config.yaml
fusion: "prefix"
fusion_encoder_width: 128
fusion_encoder_head_dim: 48
optimizer: "soap"
beta1: 0.95
max_precond_dim: 1024
one_sided: false
weight_decay: 0.2
Rows from block 4 of the fusion encoder of a small model that answers yes/no questions on an image's attributes, named by matrix and row number. Rows with one number belong to one neuron. Each number is 500 + 50 x the weight over its row's rms, rounded and kept within 0 to 999. All counts start at 0. Numbers have three digits each.
After each neuron's rows are labels from the 100 texts, of 14976, where the neuron reaches its highest value: "fires on" is the input token at the peak. Only what is clearly more common there than usual is listed. The data: simulated grey scan slices of phantoms with and without marks.
# fc1: MLP up (fusion_encoder.blocks.4.mlp.fc1.weight, 384x128), inputs 0-127
# fc2: MLP down (fusion_encoder.blocks.4.mlp.fc2.weight, 128x384, transposed), outputs 0-127

fc1.380:504497579542494479538595478549507535465525513468511514471611516518424608555546363577521497484450454578535405596467623506452407474464497559545505442553505465473530507469490540540449512543504492491500637529526530552495485543462500530494431505400523506459473422488501567471520458495460575503517432567490600581485388513507565553424480475510513526493595543492483498517500429476465554430540
fc2.380:484470450521461479477480470426404542516556505559521524482377498488458490462458641424499474491545424444485528410510363388566522429552494440454546504495556537503466509516539471515556451513494575539511447533480463414484471447535497451532554553647472596532518543501481513515516508505582433469517545479492409488544653528475478460577505549468468508483504511513523537589491457507446435530473
fires on: "belly"

fc1.37:520459444490413490574503489462518536470489491562447405580475469501556483398539474430532494409552490494540510496478554435567499495466512499532533442508402497539513531496514524494444450490468596483488549455555531506568555507446480497511517465552450490502562605508465499575526447575547474476527372552395486553547490511476405467600480448475494556505575478550412471511487580486545477319578
fc2.37:456501540533525345411472468547510429502567442514514510545418482407453539570570533568560470503448484511443506433410480439462476508530545477484529496525603559460482455520460513515498496504444426470389386533493475485485466499543551556480524481487565552527514437503491507444452439457490479532445477409609496403508379524435493496520582560483513462492403448460484525526559466492453493528385
fires on: "head"

fc1.79:587554534406493498563563518472375541458422397519451539515465447528516423516462499571498539514528511526478547516499500539433495443559499528465494592562424512422532476508518421474490534498441482487372492425614434483537494485533508524498574519371490503432514503489490531458450476534419571508516525500471458459511520511518436573476516512453521482523429354500410499558530494583544574488396
fc2.79:380441481481563485528540485559576510539565579484549438417504471438436552473568495528538508426539485500431495497457419540525508513468512470547525509545587478553453567494542509558478460468627472475536519552468508505388556573470531460446436514581449443540473442479554431476565510467550512469422457535523458547458456573360446449525526471420560473472529590536525568453561565430478469523530
fires on: "head"

fc1.82:701475496448506581384467459521479462524562517484489519547535452463510515444481468562471523474473527521514509529517480451467500502400527630493516466454475420522536486465526480621540540487507532463538441600576511474546439477490496579534456500522390511536464491577465438512421442568514511537428547418482566554559527433402508526493412463439480542458502441454511534496554504544525446537558
fc2.82:503585477526522514419394592487493513492475451394475442520441470557495550493480433465513559530593462467565611598526512387536484476513466436530435478555492569515503502467504503500601481472538491495455466474446505544459528573326475493537494512542588525558510512535593520457468475454498483495462545436554525556375496565584463559466465490534532503443582485557469498502454524434416497496494
fires on: "low contrast"

fc1.164:487503577515450443517452423428549508426511507463465509545454398554561585468440538493528517447514482553442479519490482492480491480528478545476475517494505465515449483515459492518446418560558476575567506489549469509539580517512481448570507448363458464546505513498557522432554471534542484446571537442427543472517541584401385455525546508414511617496497469530377511532416611519554612493557
fc2.164:539429488472617513484533525550449475619557519464500456508556553444496464586484602539523567531467543547480472478474590482481525424437493474484539471548449551541464540551552514466424572486412543404394483470521471560477506508484472501475544567600588564535516504568448458563418497487471515523475374486607511519477436506564500575569503446566533533541563448474514487463609458469495471483476
fires on: "head"

fc1.330:525549546552413432539568483465486549467478469583581515519527523442578538510493494524547535507436473538476564463566456488576494462602431491449547545519479413501612450562522488553500536526519434498464483409509484589557545483450529429538392423392493450487537502442552474478511497496542481482481431440590566528530489539465512511500509458528483556500550587479437498659616476496450460434522
fc2.330:450465426453555545448472530432472405567557492453402521541478544606402502527512520441471436509596428497507407461445451433439561473340573576556466493489508558480481513516561537459484500549411518510542543505545507493459577485626430491441498582591531549439572519469480445441551473536546467472540510558471492455550545535589464507542513500530550487451515479572487554512482512490499506511462
fires on: "head"

fc1.14:470486577473517488469493559468484452477447533532509518489410538545520499483617482429499544408456458525549555540491485522432455425508491524366547518541516458517420459453488407548529447515581567482527399487522480469518521446489482607406476557483496490525413540445505474486504405582435532476464582523500453542516418400456524425655533530490543419509501516442509515400468513532488557458491
fc2.14:569520447531489503483442501541462517487514560497581465430596443492431424398421637593524516565488550460582506542489530524543544569469507516540481465465540475524485478417429493548521509608511555552492516475524586469493490513508550490552507435486536597543436517512505537491436586465571472551468472538504515519470564546549462556365553461516456539434539463505405369529577491507546451543515
fires on: "head"

fc1.375:483490438462507497390491516507463559481616511474515449563494538462517608435489503529567532517463476526587476428488485549595568482499596519436514456530534398493480556439446519415420463522463575502550508479520473438518536464532498462459605546509527543525477486530576500522465465387492439551447400548520542571456479403522561508522466488526450526526501575422540471470554492460478615392437
fc2.375:607495568547556436518512528473548502508611445412450583461533527554484497544506570514559537495460504537410471540473583465468467520529477523525479532525470560410536421520496491513525581505494466456444609457417508542595517596435417577501512456536455524437512496458457484463540593601442573439631492516553553521467549527550452537459456556428529521531495446537491520524485539553401541497498
fires on: "low contrast"

fc1.379:518483454475412518560440496470440462532607495524586438653565474473494440478557404470529572495577479554477496538522525423433469454459436565517543554411442469493466561522469485422573550405468507482507579505388553508501466477413455518525452598524497463628456507439582470476424524499480543468547561410524509519513488455551480483466492451548519510523512565444490517537497502526471459567458
fc2.379:557507597481567475408569439535554549499443568476435545380506539497537431444484548488520497550492571524564489546492515537625560539503469441464471442561433510490617511494546469489497499457474547487500393565567539470480526445471501443398508522578479451513455457484387562560552489503407464603483438493485465519558575498407541481514490518492518443438517463451482418431517508462428486453481
fires on: "head"

fc1.298:582437598529569470493422556552518486519657537481525481507513565512483590378435456518445529440452457452537482496480515456563559471469442456517492507454591452508504558484514553439418535488537599437488514492508532436466524491520548471502440582544474443569509439426486568483486445455547488500619505540454469485527441539513484555492411600521523496608592503518522570491440476476460556546466
fc2.298:437553507469451499473486456381498448474478434499515458490533499507440470633558503496468529548545510487422572468523478479482438451559574442505485498454425473518478344466430420513588474540529483518466508445488472548553487513480502532569604499561524469519477523530494422597491555502429442414399408333482481474477534532469510459510517409459549566431532555499502459466488558484462489533519
fires on: "low contrast"; "noisy"